Weights of a small image classifier.
Model: 48-pixel images, arch swin, activation swiglu, moe top_k, patch size [2, 2], depths [2, 2, 2, 2].
Rows from block 4 of a small image classifier, named by matrix and row number. Rows with one number belong to one neuron. Each number is 200 + 30 x the weight over its row's rms, rounded and kept within 0 to 999. All counts start at 0. After the name is the row's rms in percent of the matrix's.
After each neuron's rows are labels from the 100 images, of 14976, where the neuron reaches its largest size: "colour at peak" is the nearest of a few named colours to the mean colour under the peak; "responds to" is what is common among them. Only what is clearly more common there than usual is listed. The data: numbers of one to four digits printed on busy colour backdrops.
# gate: MLP gate (model.blocks.4.mlp.gate.weight, 512x256), inputs 86-171
# fc1: MLP up (model.blocks.4.mlp.fc1.weight, 512x256), inputs 86-171
# fc2: MLP down (model.blocks.4.mlp.fc2.weight, 256x512, transposed), outputs 86-171

gate.153,098,158,212,197,196,195,182,156,198,144,212,197,216,231,167,228,222,253,199,217,258,251,153,209,163,186,147,244,237,226,231,204,239,192,178,176,206,241,205,174,200,136,231,192,217,205,243,170,196,169,206,233,148,173,171,185,160,220,176,198,213,234,254,204,186,162,172,209,209,164,195,177,177,183,221,159,210,171,208,167,202,234,218,188,246,201,172
fc1.153,105,213,270,161,197,210,176,237,231,206,202,181,159,168,203,183,247,190,164,227,180,206,132,223,202,182,166,180,258,147,182,211,248,227,209,208,136,194,222,172,180,209,199,194,181,234,180,200,218,237,277,197,198,162,187,185,193,184,187,207,203,168,205,192,199,187,254,209,210,265,228,166,223,148,159,154,193,218,165,132,219,213,244,162,177,192,152
fc2.153,045,227,193,181,228,178,228,207,179,218,201,163,191,210,169,211,205,286,220,185,166,226,214,175,180,139,221,173,120,239,176,184,248,178,221,166,195,182,218,242,214,173,265,153,192,180,214,163,176,173,211,219,170,190,252,188,214,207,201,200,211,131,233,197,262,209,140,231,247,183,220,214,208,146,184,171,196,204,165,199,203,214,207,152,250,214,182
colour at peak: black
responds to: length: one; orange ink

gate.160,101,177,244,157,238,217,157,212,164,200,158,200,181,188,251,238,235,189,178,171,110,157,191,241,175,224,179,186,247,210,199,237,217,217,240,220,165,226,185,225,211,161,222,210,168,220,216,152,199,182,217,191,219,190,176,199,230,219,178,242,217,188,249,202,172,182,187,175,203,205,202,210,191,207,208,224,214,163,234,232,181,225,197,180,199,198,189
fc1.160,095,211,206,246,137,190,250,157,254,174,220,189,229,159,174,185,140,189,216,235,261,245,200,155,171,192,234,202,154,146,176,138,187,185,202,139,238,161,162,193,204,233,183,177,213,190,181,251,223,233,182,196,199,215,250,195,184,184,217,170,201,196,200,186,217,194,216,211,207,204,230,217,192,196,229,169,219,190,211,171,174,214,230,250,208,220,233
fc2.160,117,189,252,277,207,130,166,223,185,181,203,179,236,125,207,213,191,224,206,152,192,281,200,160,201,184,214,265,228,213,115,138,192,274,210,187,182,189,213,178,172,192,187,193,209,246,203,249,220,171,152,211,216,226,224,208,236,237,181,280,190,230,168,211,183,212,247,159,152,195,233,211,221,240,240,144,216,202,153,193,206,202,215,224,188,196,181
colour at peak: grey
responds to: length: two

gate.428,097,231,177,181,192,158,178,235,203,225,216,169,223,217,218,184,205,199,218,165,187,209,227,216,183,299,150,206,253,192,175,169,185,259,149,198,210,161,184,253,237,207,168,168,185,229,151,175,172,224,263,209,173,195,220,211,153,158,166,169,225,189,185,189,203,268,208,193,198,228,270,234,204,195,210,234,158,199,183,203,134,143,253,221,189,167,238
fc1.428,092,223,187,151,224,208,135,172,208,206,217,188,213,205,190,209,255,177,177,140,182,169,252,174,209,242,110,235,239,174,174,221,199,217,181,180,156,165,219,255,171,212,226,213,210,232,166,162,165,174,208,185,200,197,242,276,150,192,171,182,209,192,199,164,200,225,161,182,208,226,183,188,171,205,215,253,191,238,205,189,191,150,242,208,165,172,232
fc2.428,117,176,165,180,281,206,219,217,179,174,191,228,190,203,205,189,132,185,173,187,204,120,208,193,244,194,157,215,232,196,179,215,179,228,199,160,213,175,199,196,175,225,204,209,216,206,124,143,139,178,205,156,184,215,189,195,142,236,226,254,197,224,228,257,198,167,194,169,299,206,189,169,155,232,165,203,203,213,207,250,194,185,211,164,184,209,129
colour at peak: grey
responds to: length: two

gate.280,101,263,216,225,172,206,213,209,171,218,171,188,230,186,203,219,215,240,214,207,178,241,201,230,218,192,176,212,223,230,217,202,218,209,195,154,214,210,163,154,231,145,164,183,133,174,230,257,216,180,235,183,217,186,215,230,222,250,210,215,214,185,168,209,181,118,203,175,190,271,190,229,230,183,188,140,192,148,234,196,208,103,223,163,195,238,215
fc1.280,113,194,223,231,197,177,214,198,222,187,218,192,170,200,171,203,240,172,189,164,227,236,211,179,159,168,214,193,217,157,270,234,301,174,159,187,191,219,167,261,189,202,198,202,224,196,190,144,189,203,181,217,250,197,161,156,154,208,155,218,261,198,207,169,182,244,209,220,202,197,206,194,160,129,185,231,201,254,164,224,155,195,223,196,196,162,159
fc2.280,072,186,212,236,226,184,182,234,167,160,225,236,229,200,202,180,197,194,189,195,205,196,177,185,152,219,262,208,162,208,238,217,221,232,189,171,255,236,219,189,240,247,219,170,221,165,148,176,211,186,238,206,191,141,201,154,239,150,173,200,198,221,195,190,192,217,237,196,176,220,216,202,217,178,164,190,160,192,224,180,219,192,208,276,216,219,189
colour at peak: white
responds to: length: one

gate.491,108,186,166,170,233,250,170,216,285,170,193,174,200,204,239,229,186,209,234,187,237,183,230,203,205,199,192,170,225,190,177,206,140,244,207,128,163,175,199,199,201,173,178,184,155,212,233,195,152,122,156,201,206,186,176,154,220,213,215,196,218,181,247,192,234,193,173,220,226,197,228,183,169,191,230,202,205,194,237,204,157,199,195,205,241,173,199
fc1.491,101,211,214,218,161,162,236,164,133,195,197,172,250,191,191,192,174,196,169,199,205,234,176,231,205,184,227,199,188,193,190,242,225,121,228,222,259,215,190,220,202,276,158,244,218,145,180,211,200,200,202,221,200,224,217,208,228,228,184,245,193,222,194,210,152,226,215,169,201,210,186,241,252,196,170,199,177,138,155,182,218,207,221,180,104,217,223
fc2.491,105,194,195,174,167,188,178,206,180,190,174,179,181,257,165,208,218,182,239,190,214,214,145,192,197,197,222,210,166,202,257,183,218,155,182,126,179,195,197,171,209,222,266,230,199,219,199,208,222,190,198,190,218,158,149,224,218,248,174,182,198,225,194,225,205,182,203,193,210,281,199,202,214,162,218,195,173,182,181,258,170,254,200,171,197,175,224
colour at peak: brown
responds to: orange ink

gate.39,097,175,151,183,258,239,190,215,247,161,190,216,194,189,177,189,228,186,153,207,203,262,187,247,234,185,176,221,209,258,165,178,169,169,203,237,227,195,200,234,243,222,209,235,169,162,196,228,203,201,217,233,158,206,189,269,189,225,152,187,258,248,219,139,196,115,230,197,155,179,204,177,215,213,195,172,193,191,230,222,201,230,207,199,167,233,220
fc1.39,103,231,165,218,180,225,146,261,173,154,185,181,283,177,182,182,207,206,191,201,213,221,220,129,201,179,192,196,196,168,214,177,244,185,200,245,206,176,162,205,197,192,169,260,235,220,204,143,186,191,231,239,226,167,189,175,179,206,179,233,181,202,205,185,213,159,248,182,158,213,203,200,154,201,202,197,142,243,190,194,234,201,211,218,171,233,226
fc2.39,072,278,182,266,161,213,175,203,227,244,215,191,226,159,219,241,214,198,185,209,239,287,228,215,179,185,172,232,184,151,180,185,186,244,220,196,217,216,213,200,208,253,181,209,161,228,182,189,188,183,198,198,195,255,187,209,238,214,197,212,209,122,196,168,249,227,203,231,166,195,189,217,238,185,172,233,156,240,199,135,165,196,218,164,182,206,147
colour at peak: black
responds to: length: one

gate.508,097,204,223,115,218,193,193,208,183,224,150,217,190,244,183,217,199,145,219,184,195,181,211,172,234,188,181,246,189,209,183,177,204,191,220,213,190,212,115,173,169,193,170,245,175,214,188,176,152,193,181,163,200,169,215,164,206,218,146,244,195,209,165,210,129,245,231,229,216,248,203,202,230,211,158,199,124,248,227,237,169,164,210,171,256,205,206
fc1.508,097,231,186,96,225,165,183,225,166,231,174,187,185,229,198,211,195,182,225,195,203,124,210,169,238,142,159,219,202,151,194,191,177,200,226,218,205,201,140,183,210,213,193,221,149,203,184,165,169,213,173,165,230,224,206,143,234,218,146,263,178,205,168,207,132,232,236,200,197,204,197,179,218,215,167,186,111,223,226,228,164,163,234,162,265,181,223
fc2.508,129,215,213,184,231,218,224,186,195,202,197,213,189,175,199,183,233,190,210,175,211,141,237,180,173,220,258,190,162,220,165,146,187,224,202,152,247,215,226,223,188,197,174,225,193,181,191,162,245,197,207,219,235,182,226,164,208,200,150,204,231,190,215,180,210,240,194,217,238,248,223,161,206,191,259,155,172,239,263,199,182,209,187,213,151,145,196
colour at peak: grey
responds to: on a plate; last digit: 7

gate.85,099,182,196,175,191,208,247,245,198,191,231,148,216,217,226,198,153,186,208,190,222,202,244,224,256,163,193,216,143,239,263,183,218,265,178,188,185,165,199,144,182,154,223,187,180,242,165,195,190,241,166,163,198,190,221,135,231,247,194,199,165,218,222,148,222,135,171,212,203,209,225,250,186,209,211,188,178,152,228,168,201,184,211,192,210,140,177
fc1.85,099,196,177,217,194,262,243,221,153,218,227,251,216,234,200,236,235,164,186,210,199,203,199,219,202,225,249,217,215,215,161,214,169,175,238,231,205,176,215,216,197,255,167,201,197,208,178,199,227,234,194,203,220,200,195,216,218,220,171,163,172,193,201,195,185,167,209,248,194,213,170,160,172,153,196,164,237,216,169,188,199,217,197,215,228,156,214
fc2.85,060,223,196,142,190,217,204,228,232,145,286,289,170,201,199,181,171,138,232,164,234,225,201,196,233,150,180,153,205,184,203,176,212,194,206,262,181,173,205,186,177,189,163,162,198,214,211,171,205,206,220,206,170,201,218,200,172,247,158,172,182,198,240,222,229,184,199,145,207,203,164,177,181,185,206,191,210,137,210,190,206,155,210,248,215,213,169
colour at peak: black
responds to: length: one; white ink

gate.45,098,180,122,227,184,152,213,218,161,168,209,146,172,212,202,133,176,201,184,170,267,171,144,178,185,124,240,176,222,285,241,225,187,220,184,232,183,152,214,165,188,237,203,144,168,192,211,250,188,187,207,222,137,197,215,142,244,222,226,229,182,189,213,232,188,177,206,210,158,203,190,252,218,218,199,139,205,198,177,207,210,261,224,179,284,178,222
fc1.45,098,185,179,227,148,173,256,196,171,163,202,212,168,161,208,185,231,183,145,158,271,176,215,255,247,147,222,151,209,220,223,208,176,262,146,205,201,163,168,163,222,181,190,146,164,183,196,181,169,156,146,205,180,193,245,165,250,193,170,192,230,183,214,168,186,228,207,212,203,170,179,197,236,217,251,201,204,211,173,214,212,227,224,217,212,260,236
fc2.45,100,193,225,235,222,184,153,166,136,136,222,169,242,226,174,175,191,212,208,199,223,154,203,194,170,189,162,238,224,192,160,221,236,150,229,190,210,248,205,198,176,221,227,231,182,201,224,242,207,126,153,229,174,200,215,235,154,190,185,161,237,232,188,206,226,215,226,226,210,208,228,234,223,250,219,181,151,178,233,198,203,226,188,227,188,223,240
colour at peak: black
responds to: length: one

gate.94,096,191,185,195,258,229,162,231,170,177,222,162,172,187,226,200,169,199,222,200,183,246,205,208,197,144,188,197,223,248,168,178,140,209,180,238,209,175,175,235,201,147,150,217,160,158,234,207,172,189,191,263,153,221,178,193,221,158,207,203,225,270,161,201,216,187,200,142,159,133,244,211,230,193,204,189,228,177,131,179,168,243,160,203,130,264,170
fc1.94,095,188,231,158,178,209,222,175,242,199,213,215,192,197,237,219,168,211,164,221,206,174,212,187,178,160,130,226,205,201,193,212,118,210,188,200,172,205,183,219,177,156,179,226,205,191,217,222,168,201,89,209,224,210,169,243,204,216,217,210,218,210,192,196,220,202,200,157,170,202,185,241,231,208,214,189,204,236,113,239,192,202,174,215,178,247,238
fc2.94,102,155,214,197,186,171,176,182,160,243,141,163,220,189,265,181,187,241,190,213,175,212,263,154,236,174,239,195,187,198,183,185,176,197,221,196,228,250,255,217,175,157,192,187,184,207,233,175,233,230,215,223,198,163,184,207,132,209,184,169,179,216,190,169,143,164,146,192,271,172,167,164,201,117,233,183,144,222,183,177,163,186,218,167,234,249,205
colour at peak: brown
responds to: length: three

gate.497,087,215,194,167,236,190,181,181,241,243,172,236,237,155,231,229,241,210,125,147,214,199,219,157,212,201,187,180,195,192,187,198,203,221,196,168,204,131,205,204,227,220,160,214,249,208,146,186,247,172,197,266,174,256,154,210,222,183,230,193,201,218,211,249,179,278,171,174,196,222,184,192,144,165,259,202,151,214,215,231,157,258,169,203,183,231,149
fc1.497,093,154,195,222,171,172,173,200,190,211,210,194,188,208,194,153,197,145,236,200,141,160,145,249,234,198,205,216,218,159,258,186,155,202,202,220,171,222,179,198,204,157,225,180,117,260,243,184,197,187,194,191,203,200,223,203,184,243,214,154,172,208,240,153,165,198,191,172,225,241,245,215,217,228,172,192,251,180,200,189,230,188,193,194,178,183,187
fc2.497,114,172,224,235,231,181,239,253,199,204,212,195,198,253,198,206,155,241,177,214,160,189,239,238,253,185,113,177,218,163,179,162,170,188,213,199,211,186,231,223,173,223,164,237,218,212,180,208,223,216,216,164,173,213,192,166,181,214,172,180,168,229,250,211,251,175,186,247,171,255,134,214,256,285,151,124,237,137,175,176,198,213,215,198,179,183,195
colour at peak: grey
responds to: on a plate